Rows from block 6 of a small image classifier, named by matrix and row number. Rows with one number belong to one neuron. Each number is 200 + 20 x the weight over its row's rms, rounded and kept within 0 to 999. All counts start at 0.
After each neuron's rows are labels from the 100 images, of 14848, where the neuron reaches its highest value: "responds to" is what is common among them. Only what is clearly more common there than usual is listed. The data: rendered made-up planets. In brackets: how many of the 100, against the usual share in percent.
# fc1: MLP up (model.blocks.6.mlp.fc1.weight, 768x192), inputs 0-95
# fc2: MLP down (model.blocks.6.mlp.fc2.weight, 192x768, transposed), outputs 0-95

fc1.22,226,187,244,220,192,235,185,204,204,218,211,181,190,207,224,197,183,218,179,200,166,176,205,222,224,185,149,181,210,185,203,209,213,196,144,221,188,197,227,204,196,206,223,210,219,186,233,185,225,185,199,209,201,171,197,156,191,194,211,209,222,173,176,207,205,218,228,207,182,183,203,191,185,213,193,210,145,206,208,184,200,202,195,193,189,205,212,218,222,196,216,192,223,195,234,172
fc2.22,218,177,206,181,182,170,194,187,197,206,186,188,202,209,195,189,168,251,189,222,192,203,187,192,183,219,201,202,193,199,195,212,206,150,185,229,218,177,186,188,221,181,214,218,184,179,194,207,152,217,187,264,178,206,198,191,188,234,192,192,205,210,232,232,187,206,195,160,192,200,212,209,158,205,129,182,203,212,201,178,239,210,199,217,186,211,187,204,179,204,182,201,210,166,192,198
responds to: rings (65 vs 33.7)

fc1.343,234,176,218,190,209,226,255,225,174,180,195,213,201,197,242,183,209,209,202,193,213,219,176,231,223,186,151,193,200,194,204,214,188,248,177,209,212,228,215,209,167,194,180,185,154,158,180,181,212,225,210,225,205,209,176,230,191,192,214,205,187,220,219,203,192,198,189,169,210,180,212,175,191,211,205,209,186,198,200,185,185,196,192,194,187,202,195,182,236,167,187,213,203,203,201,202
fc2.343,191,196,185,207,199,213,209,214,171,191,217,196,229,215,212,174,192,223,207,159,215,231,184,198,206,186,171,244,198,181,165,193,218,183,189,192,225,213,210,226,210,210,200,181,172,179,201,205,190,202,215,250,198,218,177,240,207,213,184,197,230,195,162,226,228,170,173,199,197,191,195,204,181,177,226,179,219,207,190,182,192,174,177,199,206,232,168,189,186,246,217,203,203,234,199,185
responds to: glowing rim (97 vs 40.1); full (55 vs 25.3)

fc1.269,162,175,205,198,229,167,173,217,199,155,197,198,196,202,178,222,183,128,194,185,218,213,187,187,198,210,222,209,207,195,225,184,195,164,207,224,157,201,204,171,190,199,197,178,183,175,230,175,196,197,242,191,164,209,215,184,190,221,201,196,200,203,229,188,200,243,195,215,202,223,186,204,227,234,207,184,234,194,170,203,173,172,209,190,196,165,194,201,214,203,176,184,188,185,211,200
fc2.269,203,202,168,196,196,213,214,185,173,171,177,223,175,190,198,215,238,196,221,211,198,192,156,193,200,158,216,157,186,227,174,203,204,205,219,232,227,184,190,194,177,172,194,182,184,151,198,192,167,219,216,210,183,200,223,196,168,215,181,188,181,214,209,221,238,239,182,207,219,232,198,205,171,170,187,214,190,182,178,225,190,176,176,208,223,211,170,219,178,196,211,176,205,220,166,194
responds to: lava world (34 vs 14.7)

fc1.577,186,233,207,265,160,180,214,217,194,234,204,210,204,182,197,200,210,164,195,214,223,205,179,189,173,212,223,211,197,199,155,207,202,214,192,188,187,236,207,263,213,195,210,209,224,164,228,200,190,172,181,177,187,220,197,186,167,212,177,180,189,241,180,205,179,190,208,208,204,213,228,181,225,218,205,196,180,187,190,199,198,170,202,195,204,168,183,231,193,179,215,202,205,198,169,200
fc2.577,206,219,203,156,198,213,172,180,245,220,189,199,193,205,202,226,229,203,164,181,226,163,200,198,221,203,218,229,208,168,216,204,193,188,205,169,179,193,190,188,179,171,227,195,239,195,177,194,210,189,177,204,188,192,203,197,242,211,207,197,208,222,218,190,165,180,238,151,176,200,227,199,193,202,243,210,203,213,198,197,161,205,213,209,233,190,225,164,207,178,180,196,169,159,220,192
responds to: moons: three (54 vs 24.9)

fc1.174,192,211,234,228,180,218,184,175,211,203,201,206,178,164,201,174,229,194,180,185,202,233,175,191,189,181,205,196,213,184,216,226,201,173,207,192,218,175,201,216,212,203,185,181,213,196,211,186,188,202,229,200,213,232,182,162,207,197,215,161,233,206,131,166,223,200,190,196,196,183,147,185,209,208,161,209,206,204,209,229,188,202,188,182,225,132,207,215,245,167,221,166,203,202,210,213
fc2.174,193,201,186,203,178,179,223,198,195,170,174,225,184,207,206,204,212,173,220,186,169,224,190,215,207,197,192,186,187,223,197,240,196,206,176,227,229,177,191,222,165,219,184,220,193,196,188,202,188,153,188,224,192,247,163,160,148,227,203,238,188,224,175,214,199,219,216,196,232,216,169,168,243,227,208,164,208,182,182,208,208,189,157,209,162,213,205,187,187,210,182,215,244,213,231,180
responds to: glowing rim (65 vs 40.1); moons: three (55 vs 24.9)

fc1.26,230,204,241,219,157,212,194,240,220,193,219,172,223,208,213,226,189,228,191,201,191,208,228,197,190,214,167,206,227,185,172,229,199,204,176,212,234,230,240,186,195,225,200,210,177,213,213,218,239,192,170,210,196,177,183,175,177,189,195,201,192,144,181,233,195,204,204,193,184,195,177,193,182,182,238,240,192,203,211,186,192,206,193,202,220,240,240,181,191,204,228,197,222,183,176,187
fc2.26,199,208,206,219,229,212,205,189,212,199,183,230,207,203,170,195,195,232,189,205,200,189,205,236,185,218,199,184,205,210,193,184,174,176,190,210,210,191,198,195,214,222,198,200,169,215,211,212,196,298,208,192,195,241,206,191,198,184,194,158,190,174,192,204,199,192,205,223,171,211,208,219,111,208,157,196,210,199,207,203,207,208,205,200,195,219,189,232,212,201,209,202,201,185,146,204
responds to: lava world (37 vs 14.7)

fc1.384,210,197,208,204,201,228,199,216,202,156,228,213,183,186,207,214,209,176,196,215,214,189,222,204,194,238,206,183,190,205,177,277,267,181,167,233,222,202,231,194,209,224,194,214,206,192,208,220,190,213,204,224,165,193,177,163,180,217,177,180,215,205,195,180,189,220,179,195,202,191,200,229,204,219,229,212,209,204,214,189,229,219,199,220,186,198,188,202,173,217,217,208,173,196,191,222
fc2.384,197,187,225,184,214,179,223,193,211,189,171,216,198,209,222,193,182,218,188,184,212,173,166,198,205,199,199,181,179,206,191,197,199,198,203,228,203,190,217,218,208,199,230,199,212,179,206,203,209,274,208,176,184,204,193,202,178,199,205,206,188,165,194,203,205,213,232,227,194,200,176,197,142,186,136,203,198,188,223,204,210,191,195,221,196,157,209,209,191,200,222,216,181,204,183,177
responds to: lava world (57 vs 14.7)

fc1.583,234,194,209,212,203,216,186,203,198,185,201,203,200,197,194,268,238,212,197,221,191,183,197,199,176,162,223,191,184,173,172,157,201,213,154,204,187,185,210,180,207,206,204,207,155,173,194,208,205,166,198,199,216,206,206,186,200,178,208,177,151,179,234,207,211,235,201,181,197,196,168,198,189,180,206,183,223,181,154,211,194,188,224,211,207,223,201,202,201,200,226,187,201,211,147,217
fc2.583,201,198,163,250,243,184,177,202,165,188,185,229,185,174,189,180,239,155,265,209,189,204,192,227,217,172,193,228,204,193,178,182,187,194,193,215,172,212,205,186,193,198,174,185,193,217,213,182,231,237,195,195,204,209,196,184,212,166,197,189,197,179,204,199,181,210,176,207,199,222,203,210,173,176,181,211,205,239,182,218,223,179,191,196,199,208,163,223,209,197,207,190,192,230,172,220
responds to: moons: three (98 vs 24.9)

fc1.587,219,187,182,210,207,226,218,192,196,214,181,226,227,206,217,239,200,148,172,200,209,213,208,218,206,195,191,191,236,247,221,195,194,161,206,203,156,221,163,206,200,179,195,187,211,182,212,174,180,202,200,190,184,191,195,202,204,200,182,207,183,190,143,214,192,189,209,196,193,195,225,173,221,178,241,152,210,196,202,167,225,210,226,219,224,207,207,199,190,189,166,214,207,201,240,209
fc2.587,215,187,205,217,227,237,206,184,193,206,212,235,203,172,222,178,190,257,206,221,203,226,200,228,183,200,172,205,229,230,202,186,160,194,194,233,209,198,227,185,217,210,168,196,182,225,171,203,231,172,182,170,226,244,184,160,204,207,216,225,212,206,190,204,210,207,229,185,221,194,177,217,209,197,233,194,229,196,211,199,173,210,190,194,183,205,182,230,212,182,193,199,219,195,201,209
responds to: glowing rim (68 vs 40.1)

fc1.166,211,183,222,232,210,216,176,182,183,208,175,211,199,171,187,199,209,198,210,226,176,209,216,207,247,183,175,191,219,197,186,213,160,225,205,185,245,206,205,219,213,221,189,209,210,175,182,212,192,197,179,192,179,160,183,226,217,196,202,205,222,189,206,224,211,180,177,200,208,178,206,176,151,247,222,208,182,191,208,212,176,232,200,180,217,181,223,195,226,223,223,199,191,183,182,225
fc2.166,182,241,184,184,204,192,199,207,184,185,212,224,198,188,206,197,172,235,145,239,207,200,194,188,212,217,201,187,226,234,215,181,216,191,196,185,204,170,211,185,175,190,219,187,223,213,171,205,178,196,189,213,177,214,206,163,174,210,202,173,208,195,192,200,201,237,190,222,214,210,214,223,189,170,185,170,175,189,174,222,223,223,189,215,171,216,193,226,197,204,217,217,165,193,180,187
responds to: rings (61 vs 33.7)

fc1.298,160,214,215,207,200,200,253,221,172,196,227,178,211,183,223,198,231,208,175,189,205,218,209,214,208,188,208,179,207,209,206,197,227,188,222,175,232,171,212,191,188,205,192,182,196,191,217,180,265,210,245,174,218,185,171,210,203,207,235,203,196,166,174,190,226,217,175,221,195,187,210,208,171,190,198,209,221,206,170,213,199,178,189,227,192,155,214,241,209,194,192,217,217,210,196,201
fc2.298,185,211,189,230,203,179,211,197,163,208,213,226,174,204,182,186,194,174,223,199,180,217,212,209,208,196,162,170,230,208,208,201,210,190,186,242,251,179,161,205,188,230,185,185,207,221,224,214,200,174,202,229,222,164,194,214,166,195,154,208,199,205,207,180,243,237,193,235,200,220,225,201,219,183,207,171,191,203,170,195,226,198,204,224,218,223,207,189,165,203,207,209,197,230,213,210
responds to: moons: three (100 vs 24.9); rings (62 vs 33.7)

fc1.135,199,177,231,198,155,202,187,224,178,152,204,181,187,237,213,239,197,210,208,186,216,199,228,186,171,209,198,201,224,191,176,249,197,223,170,206,231,207,224,177,212,236,169,214,177,189,196,224,207,192,200,239,185,172,214,201,199,225,177,223,217,196,199,198,231,199,206,204,194,181,205,206,200,212,236,233,198,203,234,212,189,192,205,205,206,205,211,172,165,226,216,225,198,205,182,201
fc2.135,195,219,222,186,229,208,200,201,188,207,207,227,201,198,190,193,194,194,228,217,187,189,202,205,194,203,183,162,214,205,182,192,178,200,182,204,199,200,203,207,196,209,230,200,195,203,211,231,173,294,192,186,187,211,200,216,203,192,175,178,198,199,202,217,195,212,215,215,167,200,202,227,122,211,160,183,204,203,210,189,221,200,200,231,184,195,197,237,217,199,205,211,216,181,160,211
responds to: lava world (47 vs 14.7)

fc1.245,247,190,222,228,224,218,208,194,196,198,203,186,179,217,225,201,237,183,176,183,188,185,197,215,228,160,160,209,226,154,210,223,175,189,193,213,181,237,205,214,176,179,218,233,220,197,206,215,179,196,219,209,226,218,193,192,139,162,197,187,216,206,174,184,199,231,215,182,181,188,190,177,213,218,203,190,226,178,174,214,188,222,215,176,198,204,211,178,218,203,199,176,230,208,205,213
fc2.245,185,161,227,207,212,207,223,207,201,169,177,209,174,177,210,213,201,225,255,214,173,213,221,174,224,232,200,208,184,216,192,224,209,213,220,188,187,232,185,202,220,174,230,204,205,193,170,220,217,164,193,235,210,247,204,209,193,223,200,188,203,180,225,179,210,184,199,197,194,211,200,212,218,214,170,179,208,219,203,222,228,225,209,197,183,190,170,196,230,208,178,187,179,228,210,227
responds to: glowing rim (76 vs 40.1); full (63 vs 25.3)

fc1.297,191,188,234,179,178,203,177,176,217,190,181,205,196,191,217,214,154,175,220,206,183,212,187,186,198,243,194,183,217,207,174,239,230,168,178,208,169,202,188,180,184,230,218,216,227,185,228,200,198,158,224,215,187,179,193,181,218,221,207,197,222,169,174,193,195,220,219,204,200,212,220,218,205,211,196,210,190,181,209,212,188,202,221,230,203,199,212,181,183,236,210,203,212,212,240,206
fc2.297,211,166,201,163,171,233,194,201,204,196,207,183,199,177,176,170,176,202,150,215,211,182,184,179,180,185,174,170,223,175,167,199,190,205,167,245,220,190,201,220,230,185,191,216,200,200,219,203,186,279,213,202,205,238,212,214,177,186,181,189,197,223,185,195,206,192,206,208,217,192,193,207,189,203,166,179,185,193,178,173,217,197,218,194,170,224,179,207,184,191,184,214,214,205,172,199
responds to: lava world (33 vs 14.7)

fc1.453,215,212,191,226,214,200,185,206,213,220,196,215,227,206,200,194,174,180,192,189,206,209,180,214,187,195,202,180,202,232,172,158,182,194,195,216,204,184,184,216,236,197,210,149,215,205,213,190,214,199,188,224,212,195,189,191,177,190,203,190,221,222,159,210,196,206,231,194,203,201,205,211,210,186,200,189,136,212,174,214,205,204,183,243,184,206,206,207,249,205,187,180,217,192,208,206
fc2.453,200,183,216,201,200,218,173,210,227,226,217,205,200,194,195,203,179,247,158,168,206,201,192,176,191,228,198,214,200,232,208,200,200,205,168,207,225,178,206,184,198,179,191,195,209,173,199,199,184,198,189,234,186,230,192,180,190,217,170,193,225,234,207,190,185,206,228,175,185,196,226,216,195,220,228,221,192,210,217,187,171,180,196,207,221,193,179,183,197,206,188,200,182,208,194,201
responds to: moons: three (87 vs 24.9)